A small segmentation model, trained from scratch.
Model: 9.27M parameters, 64-pixel images, arch mlp_mixer, norm layernorm, activation gelu, num experts 8, patch size [8, 8], layers 12.
Data: trained on patchworks of several textures, 72500 training examples, 32.8 epochs.
Rows from block 7 of a small segmentation model, named by matrix and row number. Rows with one number within an expert belong to one neuron, the router's apart. Each number is 128 + 32 x the weight over its row's rms, rounded and kept within 0 to 255. All counts start at 0.
After each expert's rows are labels from the 100 images, of 14848, where the router gives the expert most weight on average: "strongest on" is what is common among them. Only what is clearly more common there than usual is listed. The data: patchworks of several textures.
# router: router (model.blocks.7.mlp.router.weight, 8x192, trained with AdamW), inputs 96-191
# up: expert up (model.blocks.7.mlp.up, 8x384x192), inputs 96-191
# down: expert down (model.blocks.7.mlp.down, 8x192x384, transposed), outputs 96-191

# expert 1
router.1 [ 57 108 133  94 120 156 114 131 161  60 130 142 125 110 132 122 132 105 143 129 182  69 139 116 171 121 174 117 161 129 140 105 128 165 126 109 122 124  98 160 135 156 147 143 136 152 158 100 129 155 172 117 152 107 152 134 106  85 107 124 130 126 109 163 165 168  35 119 156 139 111 123 128  89 144 128 169 107 125 205 142  95 141 200 140 120 181 144 103 197 144 126 177  55 161 124]
up.3 [128 147 128 128 124 128 128 140 128 156 128 128 128  68 128 191 128 128 128 128 128  68 128 112 128 112 128  99 168 111 128 128 156 177  81 128 128  77 107 219 115 179 114 128 141 128 128 128 128  88  66  92 128  82 128  93  49 190 103  55 128 128 176 128 121  76 128  61 102 128 128 128  91  89  64 128 128 128  47 171  78  86 128 128  88 128 128 135 239 233 171 129 128 185 128 146]
down.3 [128  79 113 128 150 128 128 128 128  25 147 128 107 128 128  26 128 128 128 121 128 128 128 160 100 107 115 110 147 128 153 151 164 121 218 192  99 128 128 100 128  98 128 173 101 128 128 151 140 184 191 160  91 127 121 134 174 128 128 191 187 108  85 152 128 128 109 128 128 163  87 134 128 118 135 128 128 128 180 128 128 170 128 128 125 176 128 128 128 128 128 144 191 128 128 103]
up.4 [ 69 128 143  66 101 128 128 128  83 128 128 128 113 128 111 128 128  74 101 102 128 120 170 128 128 128 128 128 128 128 128 128 149 128  98 133 131 128  68 104 128 128 128 128 128 128 128 160 128 128 196 177 128 128 128 128 128 128 128 128 128  75  57 128 113 131 133 117 122 128  53  73  52 128 128 184 105 197 128 128 128 128 128 128 128 128 128 128 188 128 118 142  26 200 128 128]
down.4 [118  72 128 179 128 176 157 177 128 117 165 128 128 153 128 131  58 128 135 199 147 128  95 128 128 174 138 128 128 128 172  92  87  91 142 128 128 111 223 128 123 143 120  95 255 128 128 165  88 128 175  29 128 128 142 128 141  86 111 128 128 128 127 145 128 128 137 128 107  90  79 128 128 128 189 123 136 198 139 128 128 125  92 128 156 156 121 128 128 125 170  75 162 128 204 184]
up.5 [156 128 106 135 165 128 193 128 128 128 117 123 204 128 128 159 128 100 133 128 116  70 128 163 128 180 115 128 128 138  94 128 128  80  61 137 174 171 128 158  76 128 128 148 128 128 167 128 158 128 128  65  78  76 128 134  93 128  74 192 162 128 100 128 165 136 120 141 172 128 109 128 128  74 128  86 128 128  98 235  99 128 128 125 128 157 133 128 128  80 128 128 128 175 128 173]
down.5 [ 74 165 122  97 190 128 128 128 128  88 128 128  52  57 128 128 128 128  99 128 128 128 112 128  97 128 165 154 128 128 128 128 140 128 128 128 241 128  69 128 128 128  96  88 184 145  19 128 128 128  88 128 120 104 128 133 128 128 105 128 128 128  65 128 113 128 128 150  50 128 128 128 128 152 128  57 128  78 119 163 128 128 128 128 128 145 119 139 126 154 128 146 159  47 125 142]
strongest on: patches: two; grid; brick; honeycomb

# expert 6
router.6 [193 153 110 111 117 179 136 135 150 134 159 104  69 135 169 155 159 130  59 192 107 161 130 197 179 130 114 135 120 151 155  96 190 111 108 105  67  82 141 165 135 108  97 136 169 172 197 167 104 110 156 156 120 143  81 186 108  89 130  61 115 151 148  82 129 124 133 105  66 126 149 142 166 127 154 116 137 147  64  67 173 160 149 138 144 144 165 123 127  81  57 122 155 131 174 128]
up.3 [144 176 214 128 128 135 177 128 117 128  84 128  72 209 128 128 128 128 135 138 128 165 128 102 121 128 128 128 128 128 104  92 157 174 128  99 215 112 142 172 128  73 119 128 128 128 128 128 180 128 171 128 106 120 128 128 128 103 238 146 121  86  94 111 110 124 110 128  99 169 102 128 128 128 128 128 128 128 128 215 128 128 128 128 112 128 128 226 165  53 158 151  61 150 128 128]
down.3 [128 128 132 130 128 110  96 128 128 128 128 128 237  64 128 128 135 128  85 138 128 128 143 128  92  83 128 180 173 128 165 128 128 228 160 128  53 128 103 128 114 125 128 128 147 128  45 128 128 169  98 195 104 182 128 128 128 128  38 128 201 152  78 126 128 161 128 128 103 141 133 147 120 128 128 128 128 163  83  46 128 131 128 138 128 128 127 128 128 237  80 128 128 128 128  84]
up.4 [143  73 115 126 128 128 182 128 173  94  78 128 128 128 128  54 135 144 163 108 128 128 128 128 134 128 193 128 128 128  91 174 128 130 196  83  74 128 186 128 166 128 121 196 128 127  81  96 128 128 172 128 128 147 137  83 128  79 108 130 128  29 128 156 128 137 118 221 146 111 121 128 128 133 128 128 232 128 161  42 128 128  77 107  91 128  99 105  35 128 128 136  57 110 107 128]
down.4 [128 128 128 128 128 128 115 128 153 149 128 128  46 164 128 119  97 112 128 128  91  60 128 128  79 128 128 154 105  84 149  96 128 146 128 188 128 128 156 148  65 128 210 128 128 153 165 100 199 128  72 162 128 128 128 128 128 128 128 128 188 128 190 113 129 131 142 141 128 128  57 108 128 127 128 128 128 128 122 183 128 128 128 128 128 128 173 128 216  65 223 128 106 129 128 128]
up.5 [128 213 128 128 128 128 128  80 192 128 128 117 111 128 128  88 128  64 128 128  94 164 132 175 128 128 100 128 128 147  75 155  84 178 128 128  60 128 128 100 161 128 131 177 202 128 173  74 150 128  80 128 128 128 128 119 128 139 128 128 128 155 128 114 125 154  83 128 128 114 128 128  88 128 128 128 173 128 128 128 195 178 128 128 128 128 119 130 128 128 128 135 149 128 128 128]
down.5 [130  39  81 120 128 128 104 128 128 103 128  61  99 128 128 191 128  21 128 128 128  74 150 117 128 194 155 145 142 128  85 128 128  91 132 153 135 203 180 133 128 128  81 198  69 128 157 128 131 128 193 158 212 128 167 163 140 128 120 128 128 128  76 128 145 154 121 128 141 128 128  64 128 128 128 128 128 108 128 128 128 145 123 128 128 184 128 198 128 128 170 128  95 128 128 151]
strongest on: labyrinth; patches: two; centre pattern: labyrinth

# expert 3
router.3 [138  83  97  54 154 150 157  63  83 141 119  70 102 162 104 131 144  35  60 142 160 164 121 101 172 147 167 154 139 155 147 164  87 154 134  56 106 132 170 116 116 162  94 127 150 133 163 157  97 150 143 149  72 156 131 159 158 131 119 130  97 136 176 134 148  87 119 121 132 141 102 150 154 109 161 123 153 155 164  86 104  86 148 124 145 142 144 143 108 108 165 170 128 130 125 136]
up.3 [124 127 155 128  63 128 135 161 128 188 128 128 128  73 128 128 145 136 119 115 149  63 128 115  86 128 128 154 156 198 128 210 148 128 128 128 115 168 128  72 128  99 128 128 128 128 128 136 128  98 158 123 128 128 128 172 147 186  34  97 128 131 167 255 128 150 202 128  79 128 128 253 128 110 128 119 100  88 160 163 119  37  62 128 128 128 154 196 111  84 128 171 128 128 128 128]
down.3 [187 128 128 161 128 128 128 118 163  91 128 123 134 169 168 143 113 128 109 116 128 215 128 128 128 128 145 128 128  70 102 128  53 137 128 128 138  77 128 143 120 128 135 128  85  96 128 128 128 154  63 189 102 128 152  49 140 128 140 128 128 128 128  63 128 128 128 137 128 166 188  28 128  45 137 128 128 128 144 128 119 128  97 137 128 116 128 149 109 159 147 128 153 128  60 147]
up.4 [128 128 121 100 128 128 128 139  81 128 128 133 128 123  89 128 136  89 128 128 125 119  42 182 128 146 153  41 128 166 128 128 184 128 128 130 128 128 128 128 128  90 128  78 128 128  42 128 128  82 117 128 100 139 128 106 128 128 100 128 128 136 128 128 148 184 134 128 144 128 166 204 199 128 128  86 128 128 133  78 149 128 207 154 128 130 128  48  65 127 128  72 128 128 162 128]
down.4 [ 52 128 128 128 128 128 128 130 128 128 128 102 128 145 128 128 128 126 128 128 199 128 128 128  25 128 107 128 118  84  56 168  64 151 128 128  81 128  45 128 128 181  52 209 169 128 128 128  98 181 128 128 128 128 128 149 128 128 144 131 135 128 128 122 128  28 128 128 103 167 109 164  65 128 128  86 128 143 128 165 167 124 163  67 128 128 128 144 203 118 128 184 128 135  85 128]
up.5 [128 128 128 128 103 128  91  75 128  78 182 128 128 144 117 139 135 161 128  68 128 128  92 128 112 136   0  61 128 178 121 128  85 136 210 205 119 128 204 132 128 128 128 106 155 143  49 128 128 177 128 128 128 118  62 128 128 151 128 128 138  97 165 205 170 151 154  99 128 128 128 128 128 137 112 128 158 206  95 146 183 241 128 128 124 101 177 186 128 169  87 161 128 111 183 176]
down.5 [128 234  73 128 128 128 190 128 128 128  78  86 128 137 128 200  84  46 115 128 138 128 171  80  99 137 178 128 113 128 132  55 128  83 128 128 128  58 152 122 117 128 128 128 128 141 159 128 118 128 125 128 128 133 128 128  86 106  80 116 128 198 137 128 128 101 128 128 128  77 128  98 128 128 167 197 128 155  86 128  39 101 128 128 128 128 148 128 221 214 128 128  98 127 132 133]
strongest on: patches: two; plaid; cloudy; rays

# expert 2
router.2 [140 114 162 171 100 157  79 132 166 154 159 112 207 158  86 133 111 143 146 165 115 188 119 161  44 130  97 137 158 144 130 124 163 131  66 178  84  78 153 148 125 164  76  91 120 110 111 118 157 175 108 160 169 146 148 119 124 150 121 132 120 128 156 145  82 175 115 126 119 134 154 124 158 159 147 139 122  63 147 109 170 109 115 116 169 121  89 128 136 158  73 165 119 179  75 150]
up.3 [188 128 128 128 128  63 134 128 128 128 138 128 128 128 117 128 165 128 136  91 128 130 128 128 167 128 119 146 128 149 128  70 149 119 128 128 128  25 128 116 128  92 160 128 128  32 128 128 128 129 128 128 128 128 128  51 178 128 128 223 121 128  95  80 128 128 128 128 128 128 169 175 128 128 128 128 138 128 128  94  83 128  64 128  74 171 128  96 128 128 234 128 128  64 128 128]
down.3 [ 30 128 128 128 128 128 128 128 128 128 210 128 192 128  88 112 128 128 128  97 128 168 128 125 112 128 128  76 128 128 128 128 117 128 128 128 128 128  86 128  93 128 128 128 128 128 128 125 121 128 128  77 128 128 128 128 128  96 128 166  73 128 128 128 128 128 117 128 118 128 176 122 136 128 128 128 128 128 128 128  53  84 128 128 128  71 144 178 210 128 128 109 128 128 128 128]
up.4 [128 142 160 151 128 128  71 116  97 128 152 219 128 103 127 138 112 126 111 128 128 137 128 135  91 128  53 128 128 210  72 128  86 205 146 128  83 152  49 162 114 128 150 152 162 128 128 128 128 128 139 128 128 164 128 128 130 138 128 182 128 128  77 128 132 128 128 118 128 128 128 128 186 128 167 128 106 147 101 172 128 177 128 147 128  64 101 148 172 128 157 128  81 128 128 128]
down.4 [ 25  86  91 128 119 128 128 105  99 128 147 128 128 128 116 172 128 128 128 128 128   9 128 128 128  74 151 128 128  98 128 128  86 128 128 128 128 120 128  81 128 137 154  34 128 130 128 128 128 128 113 128 235  51 128 128 128 128 128 128  68 100 128 106 128 128 128 128 189 184 128 121 113 139 115 128 128 128 128 128 128 128 160 131 137 158 128 115 128 128  40 128 128 104 105 128]
up.5 [128 122 137 109 128 146 202  84 143 124 128 156 128 128 178 128 128 128 128 128 129  77 103 128 128 128 132 122  94  48 128  45 128  96 128 128 128 188 128 128 128 128 128 193 195  88 128 128 128 128 118 149 110 128 128 109 169 108 128  52 101 189 128 128 141 128 172 194 128 128 132 129 210 128 216 192 123  32 128 198  62 155 168 119 128 128  81 128 128 121 128 128 128 128  51 128]
down.5 [128 195 102 128 128 143 128 128  80 213 128 128 125 128 160 106 128  95 128 122 128 128 128 128 128 174 128 128 128  62 246 162 128  90 113 128 155 128 128  60  71 128 131 128 134 103  74  70 128  69 110  94 124 114  59 141 128 128  90 135 128 157 199 128 193 129 136 128 128 128  74 140 128  80 128 134 127 128 128 128 155  87 128 170 128  48 128 128 128 125 172 122 147 163 128 128]
strongest on: patches: two; spiral; rings; dotted

# expert 4
router.4 [208  99 126  50  94 138 114 109 130  94 162 144 153 166 127 185 141 143 160 135 164  88 179  92 137 147 158 159 155 111 121 118 118 111  96 149 120 131  98 159 140 189 138 181 117 131  87 131 134  92 157 140  89  97 138 154 161 164  95 132 172  95 106 131  65 124 171 101 118 202 153 112  93 149 172 149  16 167 119 123  94 141 164  82 141 127 132 120 128 112 168 133  70 164 132 138]
up.3 [128 140 128 128 128 128 128 128  73 128 125 131 128 128  34 128 128 130 161 128 128 128 254  97 128 128 142  94 128 174 179  57 128 128  69 119 128 136 128 128 128 138 143 128  90 128 128 149 128 241 128  46 116  84 128 151  45 128 151 128 128 128 125 128 141 128 138 128 171 128 128 128 128 128 128 147 128 128 128 128 128 128 128   0  34 150 128 128 128 128 183 128 128 128 128 128]
down.3 [152 128 128  83 128 161 142  88  34  79 185 128 169 102 142 128 127 128  89 128 159 128 128  54  97 112 123 108 128 159 128 128 197 129  60 101 128 128 145 128 124 128 128 129 128 128 125  85 128 128 128 128 128 128 128 128 128 128 142 185 122   0 128 128 141 128 151 145 151 107 128 104 142 128  98  88 128 128 153 128 148 128 104 128 234 128 128 128 128 134 101 128 128 128 128 151]
up.4 [ 79 122 128 128 128 130 104 128 128 128 128 128 122 128 128 128 132  64 157 107 128 128 112 128 128 128 128  75 107 128 126 155 128 160  54 128  83 135 213  79 111 128  73 128 128 128  86 128 170 128 128 119 128 113 128  99 165  72 141 150 104 128 196 118 140 128 151 118 128 128 128 110 128 128 206 128 189 128 165 140 128  92 147 128 128 128 128 128 128 110 128 128 128 125 128 128]
down.4 [128 128 189  75 128  83 193 128 183 128 213 128 190 128  60 178 151 128 196 128 204 128 128 128 128 128 128  69 128 128 128 128  71 138 156 128  88  78 114  37 128 128 128  94 128 128 128 113 128 172 128 128 128 135  72 153 119 204 128 128 112 128 127 128 128 186 128 142 128 135 128 128 128 128 107 176 128 128 128 128 128 128 126  67 128 157 128 120 184 128 128 132  80 128 130 128]
up.5 [ 63 155 168 165 128 128 124 128 128 176 128 111  65 121 128 128 128 128 128 128 128  83 128 128  80 128 128 128 128 128  26 128 204 125  16 189 128 128 138  68 122 176  50 120 128 128  61 128 128 128 128  77 128 128 128 120  68 128 128 128 159 128 128 141 140 140 100 128 128 128  49 121 128 128  90  89 120 128 128 128 122 128 128  68 128 128 194 128 128  78 128 128 128 128 128  76]
down.5 [128 189 128 128 128  88 128  50 137 113 128 128 128 128 128 128 128 128 128 128 160 124 128  79 172 234 172 128 128  26 145 128 169 128 210 128 128  58 128 128 128 128 161 128 135  49  52 128 128 128 100 180 128 123 128  60  96  72 205 128 165 128 129 108 128 128 158 128 128 128 128 178 119 128 128 128 128 128 128 128 128 128 128 138 128  50 124 128 128 128 128 128 128 128 128 128]
strongest on: wood; furry; patches: two; centre pattern: furry

# expert 5
router.5 [ 96 137 159 147 150  57 168 141 152 136 132 157 153 165 100 124 110 105 125 153 150  96 167 125 161 133 145 162 135 142 137 160 134  93 125 127 186 107 176 125 111 125 147 102 157 111 176 132 142 143 143 123 179 158 124 146 102 158  99 174 169 120  49 156 124 141 134 148 152  92 116 152 132 119 174 142 122 143  96 181 122 173 155  85  67 133 135 134  99  93 123 101  89  99 100  83]
up.3 [142 128 109 128 204 158 128 180 122 118  77 128 128 114 107 128 128 111 128 136 128 132  72 186 128 128 128 128 109  90 128 128 164 128  79 128 128  58 128  62 128 204  79 102 161 127 128 128 128 148 168 117 132  37 107 128 128 128 128 128 128  93 116 128 163 192 115  66  19 114 128 128 166 158  69 128 128 180 128 128 169 176 169 128  89 128 128 128 128  83  57  57 128  98  83 135]
down.3 [110 190 128 128 128  86 128 204 128  99 176 128 128 128 159 117 128 123 128 107 128 128 128 137 128 146  90 128 128 128  94  64 128 128 214 136 155 128  91 185 158  72 128 128 128 128 128 152 128 141 128 128 107 127  80 128 128 179  89 151 195 142 128 174 128 124 128 128 198 128 128 128 114 128 226 128  57 128 172 128 154  80 132 136 128 128  47 209 158 128 128 123 153 128 128 128]
up.4 [128 128 128 128  62  99 119 128 175 140 128 241 122 128  99 128  75 167 128 128 128 128  98 167 128 128 128 150 124 128 128 157 128 140 128 128 128 128 128 128 137  80 128 136 128 189 146 128 190  89 128 128 102 176 108 128 128 128  23 113  70 161 128 204 119 116  86 128 128  83  31 128  95 140 128 128 132  65 128 128 145  59 128 128 128 101 128 128 128 128  83 138 128 128  91 128]
down.4 [128 128 105 128 200  99 128 128 128 128 128 153 116  58 191 128 137 128 138 159 128 162 109 164 175 128 158 128 204 128 128 134 185 153 128 169  53 128  93 128 128 128 128 128 128 151 128  41  77 188 106 128 198  41 197 121 126 128 128 170 128 138 128 128 109 163 112 128 128 128 212 112 157 128 128 157 128  96  99 128 128 137 128  97 128 155 128 128 172 128 111 229  73  71  76 128]
up.5 [108 160 128  75  66 194 128  92  89 128 128 128 128 128 128 128 218 128 128 110 107 122 108 157 128  79 133 128 107 107 143 129 128 128 112 128 128 116 134 144 121 128 138 182 128 128 128 122 142 128 128 128  65 101 125 128 170 128 156 136 128  95 128 101 128  62 192 171 128 141 125 186 128 168  96 141 128 128 128 205 194 128 140 121 128 128 128 147 128  96 153 128 183 188 205  86]
down.5 [161 237 169 128  98 117 128 128 128 128 152 128 128 121 128  43 128 128 110 128 128 110 120 149 128 128 128 152 128  51 127 217 133 128 128 128 158 111 152 128 128 128 145  13 128 128 131 128 122 128 128 135 128  58 128  57 128 128 128 185 128 128 128 128 190 128 123 128 128 163 128 128 152  64 128 128 115 128 128 138  89 128 220 171 128 128  68 128 128 162 128 110 128  49 110 171]
strongest on: looped; crosshatched; zigzag; woven

# expert 0
router.0 [127 128  42 175 125 153 123 156 124 181  71 147 156 107 120  88 148 116 118  65  90 176 143 119 156  88  50  83  68  97 136 176 128 118 120  69 141  95 104 104 200 142 136 187 132  74 136 111 157 203 133 159 131 130 124  79  97 165 123 113 147 110 173 115 167 141 125 129 176 115 118 166 127 175 124 108 160 180 149 189 127 133 134 143 133 184 110 178 119 104 147 163 173 109 152 159]
up.3 [106 128 162  99 128 128 128 129 127 110 128 128 128 128 141 122 128 128 156  91 104  98 128  48  92 128 118 177 156 128 126 128 128 128 182 128 110 134  74 142 128 128 128 128 214 128 117 128 164 128  84 128 128 140 190 128 131 128 190 128 128 134 120  92 128 137 173 128 128  87 121 128 128 128 114 128  66 128 128 202  82 128 128  54 128 176 168 128 128 154 128 128 147 128 128  77]
down.3 [192 128 128 173 169 140 119 128  86 128 171 128 134 128 128 116 154 149 128 115  63  76 124 189 128  46 149 128 128 128 145 128 128 128  42 116 146 128 128 155 121 128 128  78 128 164 167 128 128 132 128 128 127 128 128 128 128 128 129 128 128  89  64 153 128  36 128  81 139 128 128 128 128 130 132 128 221  58 143 218 128 173 102 128  94 128 128 128 128 148 241 128 157 147 128 143]
up.4 [150 128 180 153 123 128 136 128 128 138 128 128 128 128 138 126 192  52 133 128 128 128  90 128 128 128 169 128 114 155 128 128  92 128  71 128 128 169 128 131 220 163 162 128 187  92 128 128 100  46 128  61  72 128 128 128 128 147 128 128 128 137 128 167 128 136 128 128  45 128 143 128 128 128 128 128 204 106 128 120 128 118 128  91 128  57 203 128 188 128 138 128 128 116 133  70]
down.4 [120 128 128 128 198  93 128 128 147 126 143  98 128 111 128 121 103 128 128  29 106 102 123 141 128 128 141 128 128 128 128 128 245 117 255 118 197 128 128 178 128 162 129 139 128 128 128 125 128 106 128 169 128 128 128 128 159 128 185 128 128 148 129 128 114 128 103 130 128  91 128  99 128  29 139 192 128 151 128 128 128 128 119 128 128 169 128 128  59 128  58 128 128  58 128 128]
up.5 [135  66  50 131 143 128 128 128 128 145 128 128 128  78  76 113 151 128  96  97  20 128 115 164 142 128 128 198 153 128 108 164 128 159 128  51  98 129 128 167  14 127 124  48 183 176 102  57 128 128 158 128 128  80 128 128 128 128 179 128 164 102  85 108 150 128 101 196 161 128 128 128 130 128 128 128 136 100 105  49 128 128 138 128 114 128 124 187 167  97 128  80 181 144 128  98]
down.5 [ 77 208 209 102 128 128 122 128 212 138  17 138  71 128 128 128 143 120 128 128 239 128 128 145 128 131 183 100  59 146 123 128  94 119 128 128 128  92 128 128 128 105 128  94 117 128 128 181  27 128 128 128 112 128 111 128 132 128 147 128 159 169 128 128 173 128 129  76  47 128 128 128 128 102 128 128  91 190 128 128 128 128  70  85 204 128 141 114 128  12 128 157 128 128 128 128]
strongest on: patches: two; studded; spotted; plain

# expert 7
router.7 [134 130 129 122 175 134 146 103 110 157 105 150 142 127 141 142 103 186 141 134  89 106 135 134 157 148 115 175 127 162 124 166 146 104 150 111 165 116 139  78 147 135 113 119  43 130  94 102 154 142 132 148  96 131  90 138 134  93  86 114  87 163 199 174 181 170  98 136  81 140  96 109 122 116 134 111 157 150 145 143 121 113 146 158 138  49 162 187 136 131 134  54  92 158 157 123]
up.3 [119 128 107 128 128 128 162 128 128 128 128 128 128  48 128 128 128  82 197 128 128 128  99 128 128 128 166 128 128 128 128 128 151 128  91 205 128  73 174 128 128 225 128 128 218  75  10 172 153 135 128 128 128 165 128 128 140 128 128 149 128 128 128  14 186 129 187 128 128 128 131 128 139 128 128 128 141 128 126 128 153 101 128 128 139 128 150 128  85 171 128 128 122  88 128 128]
down.3 [128 128 128 102 180 128 128  93 128 128 126 128 128 128  50 128  70 128 128  86 128 114 128 128 128 128  37 178 102 128 190 128 128 128 128 128 128 136 133 128 128 154 128 128 123   6 128 245 112 128 128 128  92 128 177 128 146 128 148 128  38 128 128 128 149 128 128 128 205 118 135 210 128 175 128  80 128 178 128 111 209  83 135  90 128 128 128  64 130  52 128  95  80 171 128 150]
up.4 [128 106 144 128 128 128 135 243 149 128  74 128 159 128 164 128 128 174 115 128 155  96 128 128 128 174 128 112  92 128 128 128 128  89 115 128  84  97 128 139 132 128 128 128 212 128 128  78 134 128 128 151 128 102 128 208 120 106 128  93  21 128 140 128 119 167 128 128 128 167 128 181 128 149 125 128 128 128 157 128  74 153 128 182 148 128  96 128 197 128  20 128 169 182 128 128]
down.4 [ 80 128 121   0  79 117 112  72 197 128 134 128 128 118 128 128 128 140  53 157 128 128  66 179 144 128 128 128 128 128 151 128 128 128 128 128 128 135 128 113 128 128 128  98 128 128 128 128 166 103 128  78 162 128 136 128 126 176 128  42 156 128 151 163 147 128 136 150  64  91  76 128 128 128 176 255 107 128 152 134 103 145 107 117 128 128 128  39  77 175 106 123 176 128 128 128]
up.5 [128 128 120 166 108 128 108 128 145 144 128 175 114 128 113 128 115  96 128  87 115 128 128 128 128 128  72 128 136 158 140 128 128 135 128  78 128 134 128 128 139 128 126 128 128 149 134  15 128 149 128 128 194 128  69 189 128 128 173 200 128 219 128 128 128 126 128 128 163 109 110 125 128 128 128 149 128 128  59 102 128 170 128 128 138 244  93  84 158 128 206 158 160 156 128 128]
down.5 [136 128 148  97 128 116 177 128 104 128 124 128 105 195 129 128 139 100 128  78 137 128 128 128 128 128 128 128 128 128 182 112 139 106 199 142 149 107 128 151 128 128 172 128 128 112 128 186 160 134  85 147  70 148 128 146 128 127 142 128 177 165 128 128 128 128 128  84 172 128 160 209 210 128 128 143 241 133 128  86  46 163 130 128 128  77 120 128 165 163  98 161 141 128  95 174]
strongest on: diamond; patches: two; centre pattern: diamond; checkered